{
  "image_size": 48,
  "encoder_qk_norm": true,
  "encoder_inner_norm": false,
  "decoder_norm": "batchnorm",
  "decoder_blocks_per_level": 3,
  "decoder_block": "basic",
  "decoder_attention": false,
  "residual_init": "scaled_by_depth",
  "optimizer": "normuon",
  "momentum": 0.9,
  "nesterov": true,
  "grad_clip": 0.5,
  "warmup_steps": 390,
  "weight_decay": 0.04
}
Rows from block 1 of the decoder of a small image VQ-VAE, named by matrix and row number. Rows with one number belong to one channel. Each number is 500 + 50 x the weight over its row's rms, rounded and kept within 0 to 999. All counts start at 0. Numbers have three digits each.
After each channel's rows are labels from the 100 images, of 14976, where the channel reaches its highest value: "strongest on" is what is common among them. Only what is clearly more common there than usual is listed. The data: larger renderings of crowded toy scenes.
# convs0: first 3x3 conv (decoder.mid.1.convs.0.weight, 256x256x3x3, each kernel summed), inputs 156-207
# convs1: second 3x3 conv (decoder.mid.1.convs.1.weight, 256x256x3x3, transposed, each kernel summed), outputs 156-207

convs0.82:469477511495564510470523475437502581555441489554536491573475465455490530591475582449516515405450431497500531545430408419538536510486480446621486536498523461
convs1.82:537575646522505503460431449545544600458442529505514538562586523561557479407526508535559487477475533489611522415486490540555541465581551461602516505559540523
strongest on: white object; light from behind the camera; its colour: white

convs0.91:499419499441585453527559516431498476510532503517485480472439516508417491487461535547504525465576450472554541542479572465432512435553437525537512483430482497
convs1.91:533553499568415473495547466443394463529470486480401574454502543515516434505520438430459531504479453533449526435463570361520510507458581472460507488537506534
strongest on: its colour: teal; its colour: blue

convs0.194:525560547484473546493482529483462472474522490524508525479450555495453495551567545512465573444439483453417437484555466563477491448437553349524500500443501539
convs1.194:485499550498434443600503456420468484462454509463559559532518498442469474393465453519496485572536501574518595499587439429387520542539429539470475525537456548
strongest on: light from behind the camera

convs0.37:514547470593552527560486498483469424501486465533510531455490411460468578535609389493451603490570498508531517451548449474509435486543518359565482509551532496
convs1.37:543456519518421469435462475606476477483501548415473512475505485558471492360431566521524628378507485588472549515467586467461506608451547543484542500416479540
strongest on: red object; count: six

convs0.252:552450588433452433527445429439472466420611488468453536483511429548503468471411526540518506482451431604456554483506489424501592462474418500429465487520518480
convs1.252:550495400544545491404505517493446365483481485431423562468483468495532504537509516543504526535596490353388433458502657512458407526462553445525496455582506518
strongest on: its colour: teal

convs0.173:470496504504427494367491420416493538497473509506458445416539536537517520474553566506497489446444492453533538602556458406510535463505520505525490497439504515
convs1.173:538478569515521492560434512455485511544509506439408506553491518549469454524496512544533518495473476514529486488564459524515470466560472450390512499539571542
strongest on: white object

convs0.200:560541459487586554592489545554450490585627590494511537512514522529500558439473443515527553470428480504456515510510552474454503477464479480515457526495520489
convs1.200:507537485474463444373553475461441532525408452464423458415445445451543493463437536472515475466443520483389522457522501431483490432561475493471504503591567582
strongest on: its colour: teal; its colour: blue

convs0.133:464568491492559426510402437485534492402512474417536467552474496461493514490570502454541525604534503470480538554531561421484536461413571467482553429540452448
convs1.133:457419595531512436535499441442477384436538582541487490510475478503463558542454456547459509480516557533536479479448460499486500410521556505535522550440580477
strongest on: its colour: yellow

convs0.115:529480572467552519549407416514500521466509510451481519561502476489492511525580404446486528413441521457478511455452482474490477487489626481543495502489462515
convs1.115:537527526463558481526472455501544530460574451427472470522500553558460469422528537471524447415510502571477532527503514518488508446482468605621568555333458584
strongest on: red object; its colour: red

convs0.250:513476499511488435583513532491592504470525462439488529494487411542529544507584421431480592521345450500580393441513500463444513390439528480484503450524513523
convs1.250:361477467498484574473518378538512455474509601512462440453544561420470472450479572513594496485496422621451515517485557544551468447418484575405519502442504478
strongest on: red object; its colour: red

convs0.180:509540494440431536442539532448542525477481471498600470481538540477627482560516564468518531565489472553562478523469533474596458446475583481431564595447506481
convs1.180:520516498527458534587403408404414576479482552467500593542457529549528467479506434600539567459540493524610480492499517543541438553532478496477522528510508542
strongest on: light from behind the camera; its colour: yellow

convs0.127:597544529446547443455514534519621452488452530538550470483464523514512468489463462482518587468458397501488532452502437522419572446431534425553467515470508606
convs1.127:446507503514526566551504475406466518485533453558495423521440472510426478441476498562450428496504561452468478429591420482546584558537480478558449540538504658
strongest on: white object; light from behind the camera; its colour: white

convs0.80:481499449516527515482467484483538561447507621512455522444377461507510569539490539528434551509474496459499463559472570525420624413468480499476512539530428456
convs1.80:548460689528500572520418620527482378467553493516574527554580422457508539530537524614469546473506520564573561523510490553520404450478586502583540515540566517
strongest on: light from behind the camera; count: six

convs0.114:617451524438453455424478573483531521466473470373495484494470458515545427520366556500489484544354492596604497570486545500492479414471553427462441574595494449
convs1.114:473543567570427538544483512560387478479512543577481523463495464484511430508534434523562559476515487468642490542561471467548463532570490504404397425526540647
strongest on: light from behind the camera

convs0.128:537526442488477506562462482428411510509482446473466505499484415489471568485484519445466549533571518517528456398526462366507473442536507490521533456379504483
convs1.128:581504522511472474455488500478530468484544601507526484535394439477532533509492457526506564517586583403595573570458515459485471472463473417451518444666586455
strongest on: its colour: green

convs0.117:487480519507534509504578473459459442455552525481504490567442504408558480439526527505525473504582563373452520501472576479435529458486592512449440440513450512
convs1.117:552483512551512525546504523536554560526530510548485498402454501539426540466511518545481549487380582548494486558510465479594450434378504525481575569448581495
strongest on: its colour: yellow

convs0.158:503452497455465488558485353433487529432472566447498543510486478460459516522611486488455467445521436475432523504547488505513479523450488408423516489471388419
convs1.158:515474481449556511462515542492585480529445497532552521582550513515442520451449520467525486552533544443504427496582632443548498570575499517535463455430494545
strongest on: its colour: yellow

convs0.234:501493534523514525631455469498498478367489531505426470500574441522463546534606414457513503486433620435537481478436476533495356580450547421547554500472434495
convs1.234:566542522524541483457576432544478580445501492481586510442468520444572447449520606462527507400538468612559477507537470519556512500522405509564536518360486567
strongest on: red object; its colour: red